A small image embedding model, trained from scratch.
Model: 64-pixel images, norm batchnorm, activation hardswish, depths [3, 4, 5, 3], widths [40, 64, 120, 208].
Training: muon at rate 0.02, 7800 steps, batches of 64, held-out accuracy 94%.
Data: trained on drawings of small networks of dots and links, 195000 training examples.
Rows from block 12 of a small image embedding model, named by matrix and row number. Rows with one number belong to one channel. Each number is 128 + 24 x the weight over its row's rms, rounded and kept within 0 to 255. All counts start at 0. Numbers have three digits each.
After each channel's rows are labels from the 100 images, of 14976, where the channel reaches its highest value: "colour at peak" is the nearest of a few named colours to the mean colour under the peak. Only what is clearly more common there than usual is listed. The data: drawings of small networks of dots and links.
# convs0: expand pointwise conv (model.blocks.12.convs.0.weight, 360x120x1x1), inputs 0-119
# convs1: depthwise 3x3 conv, stride 2 (model.blocks.12.convs.1.weight, 360x1x3x3, trained with AdamW), a 3x3 kernel
# convs2: project pointwise conv (model.blocks.12.convs.2.weight, 208x360x1x1, transposed), outputs 0-103

convs0.254:135143166153148084170150107141131163123139150132165113128152113119134164141095131133148084134112133133091135159151142121102136115145116183092137147154125140135153136182123135160103079147137113158138112116075121122107113115106090133138115160167153139127168079121099145170117106104134148095113142107086121124104085111132137138121143104090176150139131133144171139
convs1.254:147133134124164168150161144
convs2.254:120099091149134109095122134142109105125137108142136056107129103087095101149112105141123092099123139127148131127119139117129105152145139132103092146073084103145147106136094122177112099123159167128120133128081080174110078137061147159125132104132116156140121116153099091128121090143158132072121105141147119152176150
colour at peak: grey

convs0.255:107121153134124141119124153115108155149103137118080087143118136117100154118113135118146118138139085076141129121143094116113142136093168116126134161113148136120158142151134148136158124106087153087087079126095117149120174141161180136086101141185079142134099118108135157143140139148147125127142142147157162095111157098095099124162130123124132149107135134126109190
convs1.255:100102106101099108114101108
convs2.255:130094084116057121119128133122113146153117109161120100121085131164103135128102118162099119098133148183141135098128137125155124130140104112129159136116125087120141100122151132151130093100109172133140128109143178152113110155125166110070098100124120081139113103123094125163096114162157071080128139159137120081105120
colour at peak: grey

convs0.136:151109134127117163159116074125138125113129157157137164141119098128111104127108115126117143157143175164157111132134143116084147112120142120082083117101135084114111122096126116163133143195136147107143139119188126166131137183127134058161153118127119109116123114138114158111176135120114140139080092114114142140127106166162133118127152117124161116131163147146137136
convs1.136:125145121143142161117172164
convs2.136:157175127115158155102134140123139164096130105112124134142092105141120110161150122163139130158099113095133152109135124099104121094137124137091147139127096119139139130120106168180118149164086174116092136149108111115162154136146114148146126149143116130172143154140138111117127107141147205085108123082125105135146139
colour at peak: grey

convs0.252:138170096130108096138113110123169130137141141143096100109132112100162152113140101132126156114110158112176142167172164143149144137126140122111148151131156153139147128121130117149126103124112110119115098097167138122128094094088075113112145143109106150110095139129104177097152134150106113163134149118128150151140091183148123098106165151153159126155190121100155096
convs1.252:131115110100105095105096103
convs2.252:147088101099131132154118142155122108073175149129099152162098117137113151105160087119139143107139088135102170133086155127155178095151155119099082104118167072156118133163135166116156142134096110172118092137089101166092145159141145162068113118107114160155100131138110101106106109137128153154094167128154114133154140
colour at peak: black

convs0.210:144103125096133112111116134108126126141127166117122131150164109135122120140140130127138125146132116116140135109173153107148164111169121140084137095125116135119069080088084152136117087139138113115090177107144147155136147070146146091120145138116113128112151107134104060125130149105134145152090137132153138127147123122149095113114185064143151114079090127143116119
convs1.210:109144139149161156142167147
convs2.210:103123119136159079093099161108054122098163139085163101140115144122148140116120105066125146123126114159126151143100115118145128129139148112127132125102071135154159115105109147150115147148127161136116090134129141158111101121145174122170112103140128164129191131111165143122130061114151159107139182125104134163105110
colour at peak: grey

convs0.231:150133114093099127131148088092141123135170108113106112111126136119181117118161144144164152108140125138116094123133130117131110148161103130112137132135183103139118147098118138117127075115129098186125118116128173155137135076137083081147091086098112118162120142110138116135157102156122128159110098094147127148151153124133151112134131096147079116158132111133125061
convs1.231:130109098095097102116097119
convs2.231:126142095151112156154119161090106103126153155143137126123136106117125138066139099129139128129123148085116166107166113176150086160133119107122178122144153095175156131081127150146158147135152135071147139134120126149109101149116104086083132125128118149103117134122127092137122163099131141110173124099109108113124137
colour at peak: black

convs0.61:134138105131085148119090164132094121103110133170119141133087122152124130131206106126125146120136099134147153073109088117112112114147087137160138104135117127104105153113122127116106109150145127111102173119152113171151152121106125126148178143126175141095114115121180114121148118142105123129060148122111147165132136113123065126118119134155132140120142154145085116
convs1.61:154149157161142135132164152
convs2.61:136152131145116103177097147108111140132140116096162146095142122134075085153114138108105149147114092138123127127116149148081112111116149138094114165129156143149125140108141127138150138168138119101142182157141164117124100122172140109120128067103114122122137145154160101130157098142139160140111140163168063145150162
colour at peak: grey

convs0.164:105138145139151139160147158136114165100123167093127145134064138113121118125145099100150100130140136136154173119138056089108115132139091127130160128173138169118085130124112145126104090172119148145125161117132108145130117094132118141137162102115206140117130118156123061151125139119124138116148120097118145140117124144132140119168133132140169134166093128141111143
convs1.164:147155121166165126154150120
convs2.164:151123149126078133109088174110123101149174152114101089128149123129104132112090139121129127122138133175094150081120153129111179106108084123111123143118128119125185133175151117136150148131144102101154164139139157154129124132109124112101139112151122110112129097150111123133117110128110111159097107150194132143129163
colour at peak: grey

convs0.132:118116146084115124152122136115160123154115178189135084176095087150133154125085081132142160136114142145115139108094082140120163136129119101139119110145112118147060138100092112129143111107146114109114148136146136160143131103161129108142128126136136129095101098134135082113078148093135092127123137142104145143164101129122132134143109109120122083091140150161098103
convs1.132:109137139146164162146164142
convs2.132:109122137142139178156124114140109128148136136102123136130111132044133128124181132088072084128165109169108131101108127136140085149117158123091128113132134092157120150150131135148148078153131131119150121131119148147108086135161147092098084132094128119169104110086140150143119116095121107153131137155137107147195153
colour at peak: grey

convs0.229:090163119103134090117170142114159148129101103181104093115149157127127166125175110140098119169108126098146116128101139147112071163132130155122155132148146179151123127072125099160120118144196108141137109154097131134119124101137103133109112147123144124173176094105146141117159096153126109125145144103113137094158126140135105155114131107157110120131123145150144126
convs1.229:127074135095136131098134138
convs2.229:152061067133076162098137154159163112086140120116149154090160121111156151128160151143132159116078128102105187122078110136101158127085106181131124152145125124147135067134150127141137135125103135134111153133110125093096120083171105103140152117127164125090134157119128145137120119133115150149105121153153116107132136
colour at peak: grey

convs0.340:147125148119108093160133135143117161132127114129116129108157108145102161125125179130131134149124150124135134119150100153122142170152124124091169137130083135204118122166092164154101126137139127116109110069145188127144111118111100161122086133155162094119128113129108096164117103102149169091136128136135127089112142129178108114174125133153155117109152133120163121
convs1.340:118148130122138172129157170
convs2.340:087085121159150109096165103139142131081150138132115104133103108119097136092117134124182107139126124171121126110106139142148143130127155130115184141125155117132137106123100124171090080138100172129126110146089111140104151118144101146108118120179117181125098160185122138115129127095173117094142095139115145176104078
colour at peak: grey

convs0.39:160134133131165113147125142153105159102142117172126159154137132106158077120105127122123131134108105132174118122131131119122078121130098136188074153155132116150114137144118153118114174078172093169129115069128107113132137134107116132146105122124171143144137096128117092112131149093143128154134147181110138145159075137086135118107143145128173146106107144143124124
convs1.39:123118090111124088104149156
convs2.39:121162155127092099168122134124109140136144149126152106134105111106108166126120079118109109118139120115133070148097148097095137116114121124133110114121137145140113166171153121156071129122078121129111106135085131138122115089118107180138159117144077138140131114139138111115120076150151128136096140138145122134141128
colour at peak: grey

convs0.320:125140102085097140131137183144129125048149127120200103112169104126108117110083121135087150121141105134096169150155129141118119081168144110140140110120093111141140140118119110122119159127153162124124128132096083100121103150126113175113119145165118132125095112101086157153116144095129118145109124125107124122127101143109140137120103130099156111169118092096130117
convs1.320:130132117117084107141099088
convs2.320:157113113151112129115114129156135103096087136112139104135129119150118111138123167138149173158130080162146104168162135144107113115111104178133130124117131123135129187157153117131127115120109122152094112108108117093111135139106159135124146085119122091100111139180127132099079147112121122127117160125118100145155140
colour at peak: grey

convs0.185:126121094146080124119115134125085119137134122147117129156154084097129161132152112155125131091145124135132129121124112126128126095121138169126145118120121089190071095147124131122091096132159140070063157141127105123134119070113143153157084114135122099086170133099115086125100109110129152077090127116110162124132131094119098131154144126153135121117130108133117143
convs1.185:123139144124161162163162140
convs2.185:130123129098137081081129118142071106155100150121107117085119146088115168095148110121186104111110139148136129136108067144147103178127112088175147130116132093135096086146147144146103124075114154133120154102117154146114136152166145136118132124120107098121114162139089106154119107122134116117140093130132135150164127
colour at peak: grey

convs0.350:131120139109126098131112101158101129124132150145098124122135142146156129145099140198070127150152112163129143124122114108126109141138136158119152123126126111132158124156111130153108151160165120105110150126141128108096102115081125146178115115150109095133141134078113135174147090061134192076088098113125127087125162105151109144159151100135127102137139113142119124
convs1.350:143148135156144161141168153
convs2.350:080096074132154113081152120131094109106133165068116131122109073151116123125162144163164105131126146135159141104143124147154169134145101088164084113092117108110091131108186135138146142119141150147146118112106146121094123159103120120098119085120127122159191126168115146105107136128172099155148122127135155082187135
colour at peak: grey

convs0.2:148167145130117133119184122125163135134122112171182114126165103150137090114134136111108127138147135125156123149142153147126118065128123093191118124141107096159130138094104112120135114108135126086122148160135102117144174154126143139129130116150127149179133145092126133127107117182167150140136125118120113111149165141162145163174133163124083088111150093099123105
convs1.2:131112145092115120132078103
convs2.2:141141129121137104163094120135148152133156108110119134092105119101141112157138135087151112110132096140136129156127088128156136074145139141156126082155112103119123125147188121133113143091107147128096136177170143105135181139126145137111106131142134117093129123134148170131114127108126190128142116108144142119109117
colour at peak: grey

convs0.111:131124116134150156089111093126125115162119126160148121121157156157126147076100121087090134121105129162121121119128124138128126134144109097139092142091115063127121151102136103112163106141157135128109149090143149113175134150083147156136144129157144126144109149124147144111143141201167142134097122123170128178100092141152126110127114109089113123122130106106179171
convs1.111:144116116103158147158153093
convs2.111:098162144141101121139144150157153144128111082143098104166169120140094122149102160140152157124128153113119144098120151129095110130124118142106122115089093124147103131104129098179136101108122141137113174128167117131153136091104134141141103119133110091146135148112118126134137127181129115133118118107108161091081123
colour at peak: grey

convs0.299:120121117094141138112117105111166134123115143113161148107157162136150153135134114128154127130144131106162136139132158125153203098107122150106133106109086120149137141085124126135123115091161126103111158116108130117116121158109105133074136094140118176137184166141141097130084136149178188114125140148095077117139177122092133142146098121117121089122108140109118145
convs1.299:140147141154164157138164144
convs2.299:105094139115149172094134096131091140119151142100140094085129141160125140106111099126170098145100149154132138165136116128096138144170144135134141132071098098161185124156127138093120156162105122085138121166141112162099099134156117119126134131123134124109143167160142099136106102140155146148120151134138168178103133
colour at peak: grey

convs0.278:136138169141131104119069122064126115108095138151099142183120118160156094159175099158144160143139129122125138116061135143127132086141135126146131140152111153102105176119117141099141114155154114112094145175121153156149156149107100121112119140127172101141151138112112110112105143132140133104072122131130172135120172152123107124147160155137122140139131135161127119
convs1.278:145121157108153165133164146
convs2.278:120168120129145166126112111147125120134146143089122134128126166104124119122143118106137190121162111143135153103108121124100131116140179137152106141086122153131099098145178158124094124137095170118134158170134167132118134127160094119102101180177109115149105093118103142148108077135127136110129130148097116121116143
colour at peak: grey

convs0.222:106180121114121123127097153129090215142105124154133137139145152133064135172142129163120119136135126155104126122123091138119132141169134130136116120141131145153153119168112134140078160165152141127126114090091155101113074161119166139147128097144112090079136124105109108141114122133114133102131151110159156114146149124134122113123110089176138171107118118109102122
convs1.222:140161149137168148143160139
convs2.222:080132121122101132120083123130156124131131156092140130141116138116111090117157115148115181109134112159131185132142126173123133128141122105142096119141112106093168149156145135137142136094091113139151142092141104118121114150115161086114104189125115114122169093145139151098119138134130094149096123160133135102138143
colour at peak: grey

convs0.239:130106160111130104131148129058097126129131098153131140090132092111168143098173129142104185153107111128133098127154170138138120092137131141104132133131120088174138147141119104096132123160148134137096091133180147106106150080118119108151113110131162134140102108099117102152113108058105138126101137107156176141157134109119131120101123124146163162146130137139141117
convs1.239:126105142112148169129167152
convs2.239:118125129128162119157126158105139163112118157131107107143149112099168127121158088100173148095107133100103091106103137132093148132089094158148125126117108107095140113099121117110116104156113143111064145136130075075120137136137141119170164119153180142100130120149129165139115121145186150115143150125121079121151159
colour at peak: grey

convs0.216:125068147082120074126101161152128108112152113104133141139138126175148118137169135117141128129140124162102101104077131093120123145175129137102100103151187089177175120110171106102126097122148130133180137145138132112122123126141118140144121131124110071104092138098147112111117109078106138110122142127114136154116148170125126108111139092102115109113129128102119123
convs1.216:114151127149140081103133159
convs2.216:131133131112165120066130141120083158107125119150187146094147176097071113138142144116088125104154082132131127127128139155125120152093131172131114106117128122139146132141139087118124171126101074159144122109117165149104163114110152099128128119124135108160112174113133149071065149107087140104111118155172146150161126
colour at peak: grey

convs0.32:122127137126110083120142130130102159129134181098154184173158127144147137136144168140111099192125131141162147132136122181134145133147119137153150119148120126173111136159073117129138114107121147154153145137117119142107149103109147159116118117113115125137119115146105153131182100071104136157123138115114115116129092103186120101189136133131130118105114173155115097
convs1.32:105101093156126119132156160
convs2.32:107101180123157133121163118119094091085122123129110110140097118142108120115105089097143145128114148102074142103131153155108132139124145114130113176123147109150142141080107108135139186130113144144110122132132109171100110162106144123114134094116145127138148162120104156145124132117119152111180088148150102102124132
colour at peak: grey

convs0.329:104110132109128103150134151110114132131084119151073104091141101130071123133159108137110149127126138142110123103144058114102133153083083152120153142127136123116162138173123114120125136143141159129133165124120133171140154118161079115109079091132144140129101141133095097123101091090107125140120181098148144135161115138139105078139132110105124151148096125152144103
convs1.329:141149124121167169105147149
convs2.329:125103170137124129080116143107091107127156125102139149115140158093144115096111097088138179109128129103116114145110104138155153100107126115100094114121114133098126115123128076121155124179130146098136143151134139109120133085121099107115139149114105131066135118139109156137132122123144147125153163098131181150149138
colour at peak: grey

convs0.169:110131133097163102132099144096148144149135168142143100098135128156150152140111108161117170144111140110129154120136121124132167160131132097152138130112140126160075144103108066148102150165161086114102160119137134167094127133163100109138116139156095109113117112137124118115122095109094149127133097086087130093149134120115156139119124143107108045128131138112095167
convs1.169:110136127153161171146150147
convs2.169:163103143128108167165177157158154116123125153107169126115110109107181120096125124115129108145166118140110096121106140102165136114174124102125134138110129140157103141135139161125110092123102139105157119157168166151146136126134123112141111128141132145124123141130160132162152138113094116098133172132155124122157150
colour at peak: grey

convs0.155:132107115139095120153118127105103097136154139096154126151125100166085111091195128144084146111102130142135132116132094116134135149144105126134138136111112167157102157118095117121131106103115123157149095069107143088134163141085127136138103110175138146114089139155134103125095129110156086067118140125139169131116118131116091128076159141148150150111124120120142090
convs1.155:133082132124085145107147134
convs2.155:142140127133097162171155125154144099060127150111126115159168138127106107113161121132137163105100137133144139152102105173145127129129095141110146160123111102088092139121130123126113108105138145113111111123149116160124172142120128102171142133120136126123171161167125154107136136188119093136132163152170116133122116
colour at peak: grey

convs0.108:131107085125142143175126095113062166156166141129114136125154109136122133130120152137132126110133165135131106175124134133093139138105139147109144100115115118151161143107108136156141107141144165087110134142112134079135112134104146080148106121076126087152158168139086118135132106130122094154121099165169117176164140161154127173126151146151145123102134126137136081
convs1.108:090110145132143156155162146
convs2.108:135139150119179139110153140106131133132127060123122098117112141128146114102119087102166100110138106119124143113104112129177161128120119086100127145140071114114167179164131086099099139135084094126113108154121137112129114152122156107135136146119108112145113112155117130125097123171095158130158095125151163124152103
colour at peak: grey

convs0.187:151121134149109139104117103145114106130156117129130123179129146087144130114181105097159138131154141139147108144144150122123172082141120092137123128141152102091141144110142091081151119147128167124133140188197128151148092101090107104107136120172098145125152139115127162108154133133164122123120178121150115127109150103124121145107116140092107117105088121131098077
convs1.187:127114117113090090130104094
convs2.187:100133100132134109141105149126133145114178114107121135123168117137123101124096107090132156061160159133150130133119105102114149137137102095138145106153142131128083101077126133129138120125140136126146132086117144097125106118115102074131103168136153136125146113124166113144148137137134111111104087097197124103129138
colour at peak: black

convs0.133:174128112165097089120151144098127145131151108091112137158119159106113146107108127153151130127115111124104133156123161148104134116146135120142143135141165133099157098149149126123110133072172093131126141092079141124095120142123103182121093140139097118126122129108121174145140112138090165129106127091083104122130110133114061108139130153179096123132168172107115139
convs1.133:103115132103105101124088098
convs2.133:108137151118151122099078147136129106120139117148124119148108172135137173096114142105151156159108142134136128161123153083123117112126117164131123163092090105156154096125143122099103109149157134112131141096097106059136147135138119128112171119094108115068136111181091123129111091157133162146111120111136170160110082
colour at peak: grey

convs0.64:152111131142182138132147123134123136148130110139123124144147112139120166150136122133131142110150145166148119125135138137104116121124108155132142102128125137142134104126122155134142140103098133145084128115079133106127152124127179161174153199100117134166138113123106128184132140067127125136065105101134144153086071150124102134116155102140108104134157116177194140
convs1.64:109115129106157163132158163
convs2.64:106139079136130134105141108114150153100106154130129093131100149129136150117106127125141136103177152109141165113082106056113127107122128111108109164185115144108106130146106166161116144131153111163063149112155134177103118148141118142119110133081111157154141161109085180162103118135120118106165123138096087178162144
colour at peak: grey

convs0.273:146168094081151103114122104118174160115121162108160142169103156129129144152115164128132135131094144148134121108151114137141143125160135132142098159111116096143082158128126159111101158171133112144143119111144137118142119140056167118146095099108132121175110106130126132121150175140124103101155109144113069150061122125122142121127120176134149123120137146110119164
convs1.273:111098102113111102093103112
convs2.273:129138158119111102133115106134107113132100142126166111136126114050120119138130133117122149084156163114130095095091087132119131150144110123091142125177132121122180107107136143122098060129110140129117154151131148093165150159112137115121089161162134142127091104136117125088110165133117098134198127089150137126155119
colour at peak: pink